Weights of a small CTC audio transcriber.
Training: adamw at rate 0.0036, 7700 steps, batches of 512.
Rows from block 6 of a small CTC audio transcriber, named by matrix and row number. Rows with one number belong to one channel. Each number is 200 + 20 x the weight over its row's rms, rounded and kept within 0 to 999. All counts start at 0. After the name is the row's rms in percent of the matrix's.
After each channel's rows are labels from the 100 clips, of 14848, where the channel reaches its highest value: "loudest band" is the band of the loudest frequency at the time of the peak. Only what is clearly more common there than usual is listed. The data: single English nouns, adjectives and verbs, spoken by a formant synthesiser in many voices.
# convs0: first width-7 conv (model.blocks.6.convs.0.weight, 160x160x7, each kernel summed), inputs 0-159
# convs1: second width-7 conv (model.blocks.6.convs.1.weight, 160x160x7, transposed, each kernel summed), outputs 0-159

convs0.149,113,184,232,219,203,213,199,187,162,173,193,207,186,196,174,232,203,206,163,187,134,228,184,201,192,210,166,179,200,168,207,190,189,205,216,196,195,201,207,212,209,195,188,117,200,206,194,179,228,208,191,190,227,212,185,180,216,178,192,199,154,217,199,216,193,196,164,208,215,211,211,201,210,215,174,212,201,201,210,195,207,174,198,179,203,207,203,184,187,184,181,181,220,159,198,196,190,180,193,181,205,203,185,185,189,222,186,215,212,201,207,194,200,182,201,216,205,184,203,181,208,210,148,201,162,204,188,169,201,194,162,196,177,195,187,238,191,176,214,124,177,229,196,196,183,207,201,186,193,206,199,183,220,171,193,164,207,178,204,192,223
convs1.149,097,235,220,169,194,233,212,218,184,201,204,192,227,195,205,205,244,189,196,205,196,189,225,229,198,203,191,201,150,211,209,218,201,212,212,228,217,228,178,156,203,228,198,163,192,187,211,217,188,183,174,216,192,202,182,207,218,193,184,226,135,182,179,186,228,209,191,214,174,230,198,189,211,182,210,210,182,154,202,214,221,218,202,203,209,202,210,212,211,234,195,202,208,207,195,241,186,200,219,205,191,211,217,196,179,160,228,173,203,243,182,207,194,183,189,233,204,169,164,209,169,167,196,221,163,202,204,206,212,174,218,203,185,198,203,181,245,217,170,201,216,217,184,178,178,193,210,187,225,196,233,203,209,204,199,231,205,193,181,176,181
loudest band: 2000 to 4000 Hz

convs0.89,100,206,176,219,207,227,214,174,185,206,218,186,202,211,199,215,194,212,147,206,136,187,226,217,217,158,201,183,202,180,204,204,218,205,233,193,228,164,210,160,184,202,194,195,209,210,240,179,191,194,181,194,188,223,207,215,192,219,190,203,183,213,198,205,188,200,149,197,182,206,203,207,214,180,208,166,213,210,163,177,192,216,208,202,225,235,216,196,208,197,184,220,217,195,200,229,160,157,213,172,213,196,187,231,216,173,193,219,197,213,210,205,194,177,222,205,193,162,163,208,180,178,210,179,178,212,188,174,166,221,214,159,181,224,187,202,179,186,210,138,187,194,181,190,198,175,193,176,221,193,200,175,215,192,183,205,193,190,193,200,199
convs1.89,089,223,207,153,203,239,165,201,161,189,211,204,169,197,199,191,218,147,262,193,207,206,190,202,210,221,205,199,199,230,232,217,196,193,176,246,203,207,200,216,209,223,176,187,192,211,205,224,175,196,215,217,198,221,149,187,179,204,180,200,172,198,225,209,199,200,230,214,171,211,184,212,269,191,225,214,192,204,186,199,205,188,208,200,203,145,224,200,219,200,174,195,206,214,208,179,202,211,230,172,217,184,205,217,196,178,198,183,203,195,221,197,168,190,214,223,164,193,190,218,213,181,208,191,226,226,216,200,214,200,207,210,200,202,156,161,181,203,198,221,209,198,211,210,200,229,217,204,189,216,217,214,224,163,201,201,229,201,195,203,193
loudest band: 500 to 1000 Hz; 1000 to 2000 Hz

convs0.2,083,217,207,186,162,188,229,200,183,213,203,163,240,177,181,207,193,176,210,202,202,153,169,246,217,190,201,246,231,225,206,213,181,205,196,202,171,154,165,172,180,211,189,192,189,193,215,202,209,174,195,201,180,192,202,182,212,210,194,195,231,191,182,187,182,194,219,214,186,204,134,190,224,185,201,171,179,172,193,193,222,186,194,225,228,196,176,167,186,182,207,224,244,209,198,184,187,222,197,185,191,240,183,186,200,164,210,201,188,183,184,204,227,203,184,207,203,232,198,199,161,206,206,191,206,209,206,210,231,220,188,201,172,201,202,204,203,202,184,223,202,206,201,169,173,167,191,151,182,196,194,211,211,199,208,184,228,182,185,224,179
convs1.2,103,198,198,183,201,192,234,245,195,191,218,170,201,181,171,157,215,227,190,213,220,154,212,232,199,182,188,194,187,217,211,194,200,201,195,190,198,239,183,220,183,194,214,168,195,209,193,193,211,227,179,225,216,205,203,208,223,201,200,173,160,199,221,199,233,205,179,201,182,198,263,213,216,209,190,230,170,203,210,197,220,222,198,183,232,214,203,190,252,217,204,199,227,203,184,200,210,185,210,231,187,212,211,227,211,184,193,221,185,179,203,235,229,220,182,251,217,210,208,226,212,192,209,180,199,203,189,184,224,176,222,219,197,208,210,191,196,211,202,206,174,218,186,174,229,202,196,139,204,176,219,171,208,201,212,177,206,211,183,158,190
loudest band: 500 to 1000 Hz

convs0.93,089,196,221,172,199,187,177,182,170,182,219,175,182,200,191,213,182,208,198,208,188,200,192,179,206,186,183,184,211,213,198,212,217,193,190,164,212,214,209,210,206,196,227,178,219,196,194,199,204,177,218,172,261,217,227,218,213,218,167,193,207,221,176,158,211,198,179,206,193,214,211,185,219,220,216,236,128,193,221,206,218,194,181,217,199,220,181,202,174,168,204,221,190,180,232,208,224,182,229,201,215,194,202,157,170,203,190,191,204,191,171,147,214,195,198,201,197,194,169,185,186,219,217,194,171,177,176,177,199,191,227,185,180,195,213,199,193,192,226,231,230,219,192,214,192,179,200,221,189,205,134,180,197,188,170,200,178,186,208,189,230
convs1.93,103,232,218,200,190,192,203,193,220,223,174,212,223,231,227,204,182,198,188,196,228,194,191,214,225,192,194,235,201,207,159,211,198,221,190,195,225,190,193,196,200,186,184,187,196,217,181,174,205,196,189,219,199,204,240,194,182,218,200,175,196,210,214,183,228,227,212,195,206,183,199,230,223,213,219,162,252,180,207,186,194,193,192,215,232,216,208,203,220,170,245,231,181,199,205,239,192,208,210,202,214,223,148,183,203,199,195,232,211,231,201,156,226,215,204,188,166,173,176,219,175,168,219,205,224,263,192,196,199,206,233,187,186,235,234,162,207,210,203,223,226,172,198,222,204,190,214,204,198,193,209,214,196,182,202,175,184,203,196,174,209
loudest band: 250 to 500 Hz

convs0.129,103,207,191,160,194,191,166,206,189,182,226,180,218,207,236,198,218,202,203,207,178,211,205,189,194,210,190,222,216,234,188,174,176,156,206,191,226,223,196,207,201,181,179,126,193,212,199,217,177,192,219,189,181,158,194,162,195,172,213,209,161,171,232,180,230,210,187,183,212,209,185,209,185,205,207,209,204,196,183,198,218,204,181,182,181,190,197,200,204,180,177,185,200,127,212,186,210,180,187,193,201,192,201,211,189,205,185,178,193,169,231,193,207,209,190,203,185,178,216,194,210,206,154,214,191,190,192,174,183,200,164,207,203,225,199,178,201,207,198,185,198,179,197,175,181,197,196,155,215,174,185,150,172,212,216,198,191,174,164,227,187
convs1.129,096,174,198,206,176,182,195,202,213,216,195,189,257,205,220,203,150,218,190,206,174,204,194,223,223,180,191,192,205,155,192,214,172,167,185,201,249,170,240,163,197,204,218,244,195,214,212,208,159,237,182,210,201,162,221,170,189,190,208,206,227,219,194,206,236,197,215,201,203,219,178,210,196,228,213,221,166,185,216,206,209,207,186,210,200,211,184,205,169,171,211,207,200,210,204,182,168,197,208,180,184,203,201,194,175,210,207,168,209,219,231,237,183,204,189,175,165,202,241,189,187,169,192,198,191,214,174,208,175,215,195,196,200,234,186,209,165,195,203,189,190,225,175,196,210,184,200,185,198,207,211,198,164,194,202,173,214,164,169,196,198
loudest band: 500 to 1000 Hz

convs0.130,076,187,185,199,182,164,212,170,172,183,181,189,183,219,164,182,154,208,225,169,231,199,143,165,193,195,192,202,202,206,202,208,173,209,188,192,153,134,192,205,209,188,181,219,198,198,227,161,169,197,176,169,213,206,165,205,191,182,170,225,198,198,213,195,228,219,208,185,193,172,179,198,205,177,205,177,190,203,159,190,199,200,195,195,201,179,224,178,225,192,210,224,205,187,161,219,212,209,182,187,186,198,194,202,175,187,191,199,186,193,209,198,222,200,204,211,164,214,230,218,205,189,204,208,231,197,215,162,196,210,190,174,226,194,206,197,191,211,194,194,190,177,207,174,158,235,220,197,212,190,198,180,230,241,208,192,193,206,184,199,162
convs1.130,079,192,187,177,207,182,217,222,227,158,212,182,186,196,217,181,219,142,188,190,214,179,229,192,176,209,209,215,210,197,208,216,189,172,199,209,246,209,173,201,196,202,161,211,175,233,170,207,201,218,233,201,212,172,195,237,207,171,210,185,207,232,192,199,189,187,213,186,186,202,224,186,201,219,231,201,223,203,227,183,189,203,183,196,175,194,260,206,227,232,205,232,205,224,181,191,166,217,208,213,183,196,182,182,195,233,183,199,189,195,178,179,214,233,206,201,194,181,233,189,221,195,248,170,218,163,205,194,201,174,200,206,205,180,224,212,192,188,179,194,201,206,204,225,199,198,221,215,165,209,188,190,206,166,212,179,188,206,218,243,169
loudest band: 250 to 500 Hz

convs0.27,112,208,186,201,183,210,200,189,196,190,185,195,190,169,185,215,183,195,215,159,197,184,207,190,226,169,221,230,197,182,137,210,184,199,181,220,157,168,169,187,216,163,224,186,226,210,226,186,180,202,214,210,171,182,175,167,168,198,189,207,223,210,175,209,206,160,186,196,191,208,203,210,200,199,190,170,178,201,180,211,171,219,211,202,215,185,216,179,223,190,218,193,201,193,180,191,213,207,208,184,200,186,241,208,188,203,142,163,169,198,212,184,216,185,214,175,198,164,174,207,178,207,193,215,208,195,209,211,132,236,189,194,174,196,216,219,186,211,183,182,214,169,214,194,211,203,237,207,193,171,204,194,175,201,197,186,223,221,215,175,188
convs1.27,098,189,206,184,176,171,204,194,196,201,202,197,182,165,205,207,201,163,202,195,221,192,198,215,169,199,244,206,208,174,202,179,217,171,185,202,162,194,219,261,206,193,152,242,195,201,186,181,198,199,185,170,216,183,214,217,182,185,195,217,191,207,227,181,188,235,184,201,202,196,207,166,202,203,189,181,181,222,229,198,158,198,239,162,218,209,215,185,195,200,178,206,210,186,199,184,219,179,183,201,227,197,125,165,221,219,184,219,188,203,215,196,209,191,241,194,220,209,204,210,205,208,189,223,240,168,214,185,178,198,217,191,218,192,210,203,203,187,182,206,247,213,233,224,200,198,219,195,201,208,189,175,204,196,207,218,165,215,219,201,223
loudest band: 2000 to 4000 Hz

convs0.34,106,211,203,207,227,222,178,237,227,200,211,200,225,207,208,220,190,195,179,168,203,192,234,198,197,236,243,256,198,196,188,205,230,222,169,193,202,188,232,225,216,179,201,213,204,205,219,238,209,211,216,238,198,215,168,186,191,231,224,201,185,205,224,181,194,191,196,190,241,208,212,204,225,197,196,169,215,195,204,247,182,247,196,202,181,182,210,210,208,190,209,195,193,190,203,220,220,235,185,250,199,258,205,198,246,205,193,162,205,211,204,203,203,196,226,196,220,208,183,175,229,235,186,205,200,192,206,225,214,183,175,202,191,183,199,220,228,202,185,188,210,184,197,220,205,213,217,211,221,183,202,179,186,182,219,225,227,207,232,192,216
convs1.34,116,155,182,186,189,172,201,178,167,191,198,186,185,169,237,213,211,225,211,163,230,197,212,216,218,185,183,194,201,187,193,183,239,192,203,187,189,192,253,204,191,221,193,196,177,197,194,215,219,205,201,202,164,226,247,173,210,166,204,170,171,212,191,205,191,164,158,214,199,203,191,174,224,209,202,176,192,188,183,218,220,222,209,152,202,191,189,222,200,222,200,208,184,190,235,178,206,199,238,189,220,206,201,158,202,191,183,218,219,198,196,216,164,180,214,197,166,172,195,179,199,211,219,171,195,189,188,184,203,214,211,184,216,215,202,198,209,180,148,202,176,188,218,259,209,201,217,200,193,188,208,208,193,193,200,163,218,223,194,195,185
loudest band: 4000 to 8000 Hz

convs0.32,087,209,174,209,214,173,203,185,197,143,191,190,167,203,197,173,209,211,213,233,224,229,161,231,181,176,206,182,213,216,190,182,190,211,214,206,177,192,199,175,210,173,219,208,200,216,221,167,170,200,157,181,200,204,199,171,202,222,183,151,207,196,212,218,180,196,227,195,169,208,200,193,211,184,258,187,207,197,179,207,211,214,192,221,205,177,228,211,177,211,172,206,198,214,126,217,171,182,214,191,193,194,202,241,173,195,208,201,210,194,201,217,188,219,208,186,195,220,176,211,214,178,215,206,221,206,207,177,194,241,211,196,223,186,200,174,192,205,180,223,196,188,213,192,188,206,192,194,215,167,211,214,235,184,207,175,186,199,169,178,158
convs1.32,083,207,197,182,199,229,183,212,199,178,208,185,197,207,190,189,169,173,224,222,221,205,190,169,174,229,201,175,182,189,225,206,231,207,146,189,199,197,191,218,190,188,218,172,160,216,197,207,204,202,203,257,198,235,194,184,181,176,200,200,211,210,175,203,205,226,188,184,180,205,209,218,218,236,244,236,220,231,201,186,207,199,187,194,195,165,215,205,209,233,217,192,209,214,178,208,194,216,206,186,193,190,199,180,216,200,186,185,213,193,189,160,226,226,227,172,202,196,240,206,195,207,257,195,216,138,183,207,224,184,173,222,218,212,198,185,188,184,194,209,176,183,221,203,195,220,196,181,178,202,196,206,243,191,242,183,214,211,181,223,191
loudest band: 250 to 500 Hz

convs0.125,079,192,207,171,203,191,171,174,198,181,175,208,214,226,169,209,171,194,214,201,224,200,175,206,205,176,197,192,215,164,150,187,160,220,184,187,178,187,202,217,169,174,232,180,218,192,215,178,192,217,189,156,176,176,204,153,175,220,211,190,205,235,166,214,195,198,196,203,223,171,220,202,213,184,194,201,203,169,171,208,188,202,194,192,150,180,186,233,230,199,188,194,206,175,203,141,216,189,196,197,223,208,209,197,188,216,135,194,211,198,207,225,188,190,203,202,196,208,214,207,202,188,175,217,221,204,205,178,203,215,201,218,190,172,207,178,196,212,199,210,197,170,185,184,183,172,224,192,186,155,194,180,207,200,184,172,164,181,193,193,219
convs1.125,079,202,218,217,178,181,176,199,188,195,206,204,188,176,220,211,207,183,168,188,230,189,214,198,166,224,194,207,241,197,169,220,193,156,201,219,195,203,203,223,210,178,143,238,171,194,170,231,226,211,193,217,199,212,180,185,180,185,188,180,193,212,207,197,222,216,235,201,188,216,209,196,212,139,195,171,144,230,250,211,162,207,213,185,222,190,192,186,173,204,175,214,183,175,188,217,200,237,172,203,223,192,169,204,190,201,182,157,207,194,187,180,174,205,190,182,190,181,187,216,183,203,181,208,209,169,218,185,183,215,216,196,215,207,205,188,188,190,213,221,204,194,231,213,214,181,216,196,215,213,215,180,202,190,211,204,161,178,209,176,196
loudest band: 2000 to 4000 Hz; 500 to 1000 Hz

convs0.84,129,206,152,175,207,192,196,191,187,205,156,168,193,189,176,169,214,194,212,224,214,201,181,209,184,181,203,204,193,236,204,189,176,183,192,184,203,198,161,196,184,167,203,188,193,184,200,181,126,201,177,166,184,161,200,187,182,166,192,188,206,201,169,193,195,189,199,193,188,216,171,207,203,182,208,222,195,176,182,192,186,197,199,181,209,171,179,219,220,192,165,187,199,183,183,172,187,184,180,191,176,214,200,178,161,210,211,199,199,165,200,207,195,187,182,176,191,205,205,192,191,184,186,211,208,193,197,180,200,192,194,204,167,185,192,200,177,220,204,199,182,185,191,178,173,190,167,121,199,190,180,174,217,205,197,201,170,181,146,222,167
convs1.84,109,203,159,214,201,167,174,195,185,210,199,196,223,192,196,213,156,239,205,186,209,193,196,196,202,176,179,180,194,194,219,202,169,210,197,209,181,219,215,215,218,215,214,188,218,192,213,187,197,179,212,208,177,188,195,214,179,223,199,206,213,228,199,222,213,228,221,200,202,211,196,212,175,224,209,198,154,189,182,216,175,232,177,223,197,215,169,208,160,188,227,215,205,237,217,231,182,204,220,187,230,206,222,173,195,199,221,145,173,225,178,255,188,211,165,194,192,224,207,212,223,201,189,200,195,223,181,206,207,209,184,197,182,190,179,194,212,195,204,198,162,226,144,207,230,197,187,217,218,235,232,257,179,196,177,181,193,203,202,201,199
loudest band: 2000 to 4000 Hz

convs0.43,107,180,131,202,188,215,221,219,208,184,221,200,190,191,209,161,215,194,201,197,210,182,204,211,189,202,206,222,210,205,191,206,143,205,211,215,190,207,198,205,219,186,203,191,227,196,214,193,162,188,219,237,196,238,190,168,233,212,208,205,211,210,191,202,237,177,199,201,171,211,217,191,181,203,193,170,210,204,230,229,244,209,195,194,226,190,229,198,229,213,212,210,205,202,192,238,177,244,224,185,165,180,223,212,224,182,216,197,180,211,215,195,231,194,220,209,220,180,208,201,198,231,194,185,212,187,208,157,174,227,210,212,219,215,216,198,182,158,157,209,207,192,200,217,219,202,185,164,176,197,221,194,189,200,190,194,193,223,161,209,155
convs1.43,096,223,158,181,217,217,204,206,206,231,203,162,218,217,219,212,183,200,191,191,230,200,220,196,205,230,207,216,197,195,182,196,185,198,198,153,200,206,194,180,177,183,194,217,169,206,183,184,230,211,174,212,206,241,216,212,255,186,206,158,196,190,175,161,199,210,191,217,240,186,205,205,193,179,201,203,199,216,204,192,213,191,202,188,206,207,204,168,218,234,183,229,204,209,218,186,200,208,194,249,220,231,180,206,231,191,187,226,202,210,194,176,244,196,217,196,229,219,191,201,173,184,184,201,225,152,210,183,207,216,209,203,202,223,260,191,184,218,209,211,218,181,222,217,177,209,218,191,200,189,179,217,195,198,198,208,179,222,144,221,224
loudest band: 4000 to 8000 Hz

convs0.121,102,210,227,215,174,229,234,184,189,217,174,224,181,201,184,214,223,207,184,219,190,223,193,189,201,170,198,194,159,172,175,200,204,168,193,213,184,216,182,237,224,240,210,187,179,180,202,187,215,180,195,220,186,202,195,195,236,141,180,177,205,190,213,222,187,187,214,205,222,195,207,188,211,213,182,197,218,213,200,179,204,215,207,209,204,193,219,207,216,231,203,174,170,206,182,191,197,210,193,172,195,225,188,168,180,201,172,202,176,183,182,212,222,188,206,202,223,152,194,203,189,179,199,167,151,192,214,219,178,193,212,205,190,203,202,232,194,142,224,187,208,198,200,229,196,192,170,228,159,204,216,227,216,187,168,220,223,228,243,207,188
convs1.121,095,207,196,189,240,202,223,185,181,197,156,178,214,166,219,212,204,186,215,240,227,162,214,213,208,200,223,209,182,200,224,164,219,214,214,207,178,239,211,201,190,192,211,182,196,222,182,233,217,184,162,193,179,190,176,197,239,172,194,200,189,194,183,172,152,202,174,215,190,171,238,179,182,201,176,204,201,206,192,178,198,191,194,176,200,237,216,196,204,217,187,239,222,200,219,191,188,183,167,217,184,216,195,204,200,200,220,225,200,204,154,189,210,191,210,214,233,157,200,206,227,188,203,225,195,217,197,199,218,193,201,225,199,190,239,184,218,214,175,247,181,189,212,187,200,231,196,177,216,213,212,197,236,182,186,212,214,228,176,192,227
loudest band: 4000 to 8000 Hz

convs0.5,088,171,185,186,188,220,170,186,188,195,181,195,201,214,173,210,219,218,177,175,207,200,185,168,189,200,227,212,193,200,173,191,190,182,217,175,163,210,197,200,210,217,207,121,191,182,219,203,218,229,184,205,197,182,199,190,206,168,167,194,174,214,170,184,168,167,197,212,184,184,203,211,222,186,209,208,181,196,186,203,222,198,189,209,188,177,194,195,179,184,192,174,179,174,214,156,205,189,198,138,202,194,196,173,207,222,178,170,162,182,214,185,213,168,197,224,210,176,200,195,160,193,192,209,205,200,190,169,201,179,173,165,182,186,196,220,212,187,205,216,216,206,214,206,205,249,220,230,208,185,172,206,204,197,199,209,226,202,197,142,208
convs1.5,093,223,230,165,205,215,178,249,218,210,217,211,220,234,203,208,211,180,203,228,177,222,206,173,206,202,216,199,166,227,194,183,212,235,197,199,198,186,189,213,205,201,213,164,217,200,193,197,191,195,174,201,189,183,205,201,232,192,223,205,178,178,188,196,210,215,181,218,161,203,204,206,216,184,177,207,234,223,198,137,215,189,188,178,203,192,237,200,278,209,175,213,183,159,206,232,180,195,185,228,187,212,199,223,193,205,233,228,167,188,182,209,191,186,235,190,187,156,150,209,204,210,225,206,193,213,212,200,175,200,194,206,198,188,205,175,187,209,223,199,212,203,214,201,192,210,200,221,214,217,158,182,206,212,193,218,204,197,195,232,192
loudest band: 250 to 500 Hz

convs0.73,110,139,199,201,205,217,188,159,178,187,146,199,173,182,176,194,225,202,201,176,215,209,208,218,194,156,186,179,189,192,192,226,152,212,203,201,212,182,155,167,195,192,186,171,183,178,204,169,187,217,198,167,184,196,223,187,204,174,164,202,199,198,124,204,186,193,207,212,189,223,170,191,207,174,193,208,201,201,195,185,203,209,181,218,228,185,190,183,191,207,170,191,210,190,200,172,204,163,191,196,192,193,204,185,184,187,205,202,204,158,199,200,209,193,201,197,187,196,186,150,180,189,199,171,194,198,180,165,180,190,200,178,157,203,200,210,173,223,216,202,191,210,187,184,202,211,182,168,186,203,201,220,200,185,183,187,183,202,169,169,170
convs1.73,106,191,184,199,190,192,171,181,192,193,219,225,180,215,171,198,133,186,200,188,187,188,199,211,202,206,185,177,194,237,224,200,176,211,247,214,208,211,228,201,226,212,212,189,200,206,208,212,186,196,193,231,175,213,199,193,208,198,201,211,212,236,170,220,201,194,210,249,199,203,194,235,200,261,181,209,185,161,187,212,232,214,174,210,224,234,184,196,192,185,215,203,197,228,188,213,182,179,202,200,242,220,236,161,164,206,194,208,199,201,226,217,233,211,192,167,196,204,181,204,206,207,196,211,221,218,180,196,205,225,190,195,141,207,179,188,207,188,200,195,206,223,169,229,205,213,207,226,179,241,206,217,211,197,205,177,225,220,213,227,198
loudest band: 4000 to 8000 Hz

convs0.59,103,208,191,208,176,208,216,177,174,210,198,222,175,184,185,200,173,233,206,244,226,205,192,170,207,211,230,237,155,156,208,222,184,182,192,235,153,206,214,213,237,195,208,194,211,193,199,205,229,207,230,220,211,219,212,201,214,176,185,200,227,203,200,188,216,209,210,200,237,212,214,199,210,195,197,193,204,186,249,200,206,212,203,228,205,204,238,172,221,245,237,180,185,198,221,217,202,243,216,147,194,194,204,177,212,209,202,212,181,211,193,211,221,191,225,198,225,172,210,213,198,226,187,211,209,203,196,225,173,205,223,216,184,194,222,209,176,180,199,223,206,221,210,242,233,196,209,223,194,202,216,245,191,209,172,213,212,209,217,183,190
convs1.59,104,187,208,174,219,236,217,194,189,198,206,162,207,206,196,216,173,190,173,193,247,213,178,185,183,196,221,213,210,192,194,180,198,202,209,151,175,197,229,174,175,199,201,197,170,219,188,194,220,218,194,194,201,195,220,202,223,172,228,207,171,207,180,126,190,167,165,197,207,185,192,161,178,206,205,171,195,229,176,184,202,169,195,191,197,207,206,205,226,217,190,198,213,195,200,208,181,190,206,203,192,221,203,205,212,187,207,222,192,202,185,175,226,201,214,180,221,195,165,194,183,217,185,190,199,178,206,169,186,202,196,174,204,208,254,167,213,202,198,275,205,195,206,200,197,206,195,192,197,214,164,201,249,171,200,234,187,219,182,201,219
loudest band: 250 to 500 Hz

convs0.60,102,192,215,196,170,206,204,190,185,217,201,180,226,178,188,198,226,245,186,173,217,203,180,165,185,197,215,168,185,213,198,189,150,169,192,190,170,198,185,224,186,205,203,142,172,200,210,177,205,212,193,203,195,214,212,186,178,176,200,205,193,203,190,197,198,217,218,212,195,201,235,205,202,224,200,248,208,203,195,185,166,165,197,208,144,190,202,207,216,200,228,178,156,169,182,184,216,204,166,220,202,184,191,207,177,222,191,218,194,185,239,216,194,201,184,197,203,171,240,212,214,173,182,224,187,183,148,173,196,195,213,192,193,211,191,177,182,189,224,208,185,240,198,210,221,186,188,207,183,202,200,197,224,212,191,166,194,203,214,198,148
convs1.60,099,216,202,152,191,193,202,186,211,211,179,180,210,205,238,223,211,185,201,225,203,184,163,214,202,179,191,199,168,171,188,211,206,227,220,196,206,212,227,219,200,167,180,201,231,202,205,203,196,220,195,171,148,207,196,183,204,187,179,192,200,229,207,183,199,182,172,199,167,172,226,254,165,194,194,161,174,217,175,193,194,223,194,183,192,203,217,204,227,234,211,237,211,193,230,181,169,213,182,182,196,194,204,197,234,204,211,186,131,203,192,219,206,203,200,185,183,181,192,230,181,188,196,195,215,199,183,222,208,189,196,211,201,215,213,183,211,224,208,224,198,167,187,173,163,242,222,208,195,209,178,179,195,218,184,205,208,194,184,156,209
loudest band: 250 to 500 Hz

convs0.53,079,233,178,183,197,190,205,253,199,217,214,193,206,209,212,223,218,171,200,195,155,191,182,210,201,218,162,198,216,235,238,174,193,174,202,199,219,207,200,180,203,205,189,173,178,185,194,196,199,161,198,191,193,199,200,199,197,213,220,188,187,162,208,176,223,214,214,182,202,204,167,188,198,223,199,246,200,204,175,195,233,220,196,193,214,213,200,237,227,178,184,241,227,190,214,213,193,198,183,165,233,191,188,188,176,207,259,217,192,187,205,179,218,175,178,215,151,219,186,208,222,188,174,185,172,191,217,185,207,211,178,211,214,187,213,210,214,202,202,183,218,180,200,179,187,175,166,172,196,182,214,233,194,221,188,175,172,232,162,203,204
convs1.53,090,189,178,178,194,214,229,229,217,203,199,189,224,228,168,145,214,226,196,223,221,173,199,219,203,211,202,220,205,190,192,239,189,220,190,187,235,203,210,215,184,190,204,204,180,211,176,206,226,218,202,208,198,208,178,204,199,188,191,176,171,180,206,179,206,224,165,177,192,193,244,186,230,202,175,205,172,226,223,188,214,201,199,217,230,197,230,207,251,214,201,221,202,169,196,177,187,208,182,232,176,208,209,231,216,186,201,218,214,171,210,194,210,190,201,222,187,195,217,207,208,191,183,191,213,194,163,189,194,193,186,215,220,194,206,178,193,196,192,214,171,209,199,173,208,242,196,130,199,164,209,149,202,175,188,216,212,190,154,180,204
loudest band: 500 to 1000 Hz

convs0.45,112,229,187,253,182,179,203,178,193,206,221,221,174,201,189,214,221,223,171,189,153,188,179,202,202,194,160,141,216,194,204,173,235,206,167,206,213,191,210,209,215,208,161,202,198,202,193,198,185,180,219,231,206,222,193,215,177,216,192,202,192,199,198,234,196,186,187,216,204,173,198,163,203,200,175,232,224,196,186,177,169,212,174,228,203,226,241,201,234,210,208,199,210,208,209,214,193,176,192,197,189,201,209,191,224,212,199,224,177,207,206,183,140,191,227,197,208,192,216,191,205,218,210,191,169,185,198,216,177,200,190,197,195,232,183,257,184,157,203,155,214,223,171,201,182,181,206,185,196,192,204,209,221,212,200,183,206,195,209,179,221
convs1.45,111,204,206,173,185,216,193,208,201,203,200,172,227,194,218,202,230,134,214,216,245,194,206,199,208,204,225,206,191,205,214,207,221,229,201,177,198,229,212,201,177,214,222,157,186,170,206,217,204,210,225,195,183,237,174,196,189,179,207,179,201,225,205,174,165,192,182,201,197,217,201,199,233,172,172,223,175,197,193,222,190,190,200,175,187,188,227,168,245,217,206,193,206,222,216,210,207,193,209,196,192,153,214,217,238,174,189,168,204,207,199,216,206,178,238,208,195,202,212,181,216,175,183,174,227,200,203,200,215,198,187,184,214,202,218,166,217,180,215,251,176,199,218,205,205,198,192,195,199,195,168,219,160,141,176,194,212,202,204,187,230
loudest band: 500 to 1000 Hz

convs0.75,097,217,191,139,191,199,197,205,195,177,182,199,207,177,199,192,190,232,171,193,210,172,228,188,159,178,226,203,197,178,223,200,186,208,213,165,197,232,199,207,210,193,222,175,205,218,218,174,176,202,173,160,186,176,206,172,180,207,186,176,149,227,181,233,174,183,182,192,176,220,212,180,214,207,203,219,195,176,207,192,191,200,190,205,192,149,173,208,178,149,179,188,168,167,189,180,182,168,191,182,193,187,207,174,190,215,198,191,197,183,189,231,204,215,180,181,164,198,210,213,199,183,193,217,228,175,180,153,207,209,201,211,190,189,199,226,196,189,172,195,191,178,222,194,189,193,193,186,219,197,188,178,228,181,209,187,159,176,178,205,194
convs1.75,099,212,228,157,221,178,180,215,191,202,199,204,202,190,218,214,221,188,198,163,183,225,205,165,219,189,196,181,233,192,187,209,196,187,170,190,218,207,185,227,195,230,199,191,213,201,215,189,203,202,176,180,193,201,181,130,186,208,223,191,193,187,208,199,208,178,234,193,181,232,175,233,204,168,213,214,216,187,184,209,179,237,201,204,222,191,230,213,244,180,183,205,180,180,223,217,211,218,248,214,200,200,158,205,210,198,182,169,207,214,223,217,178,214,228,207,191,158,217,224,205,192,202,198,155,170,177,222,204,211,217,191,199,213,206,169,226,213,191,178,201,223,187,245,202,234,195,220,233,195,200,228,220,207,204,177,214,191,188,194,194
loudest band: 2000 to 4000 Hz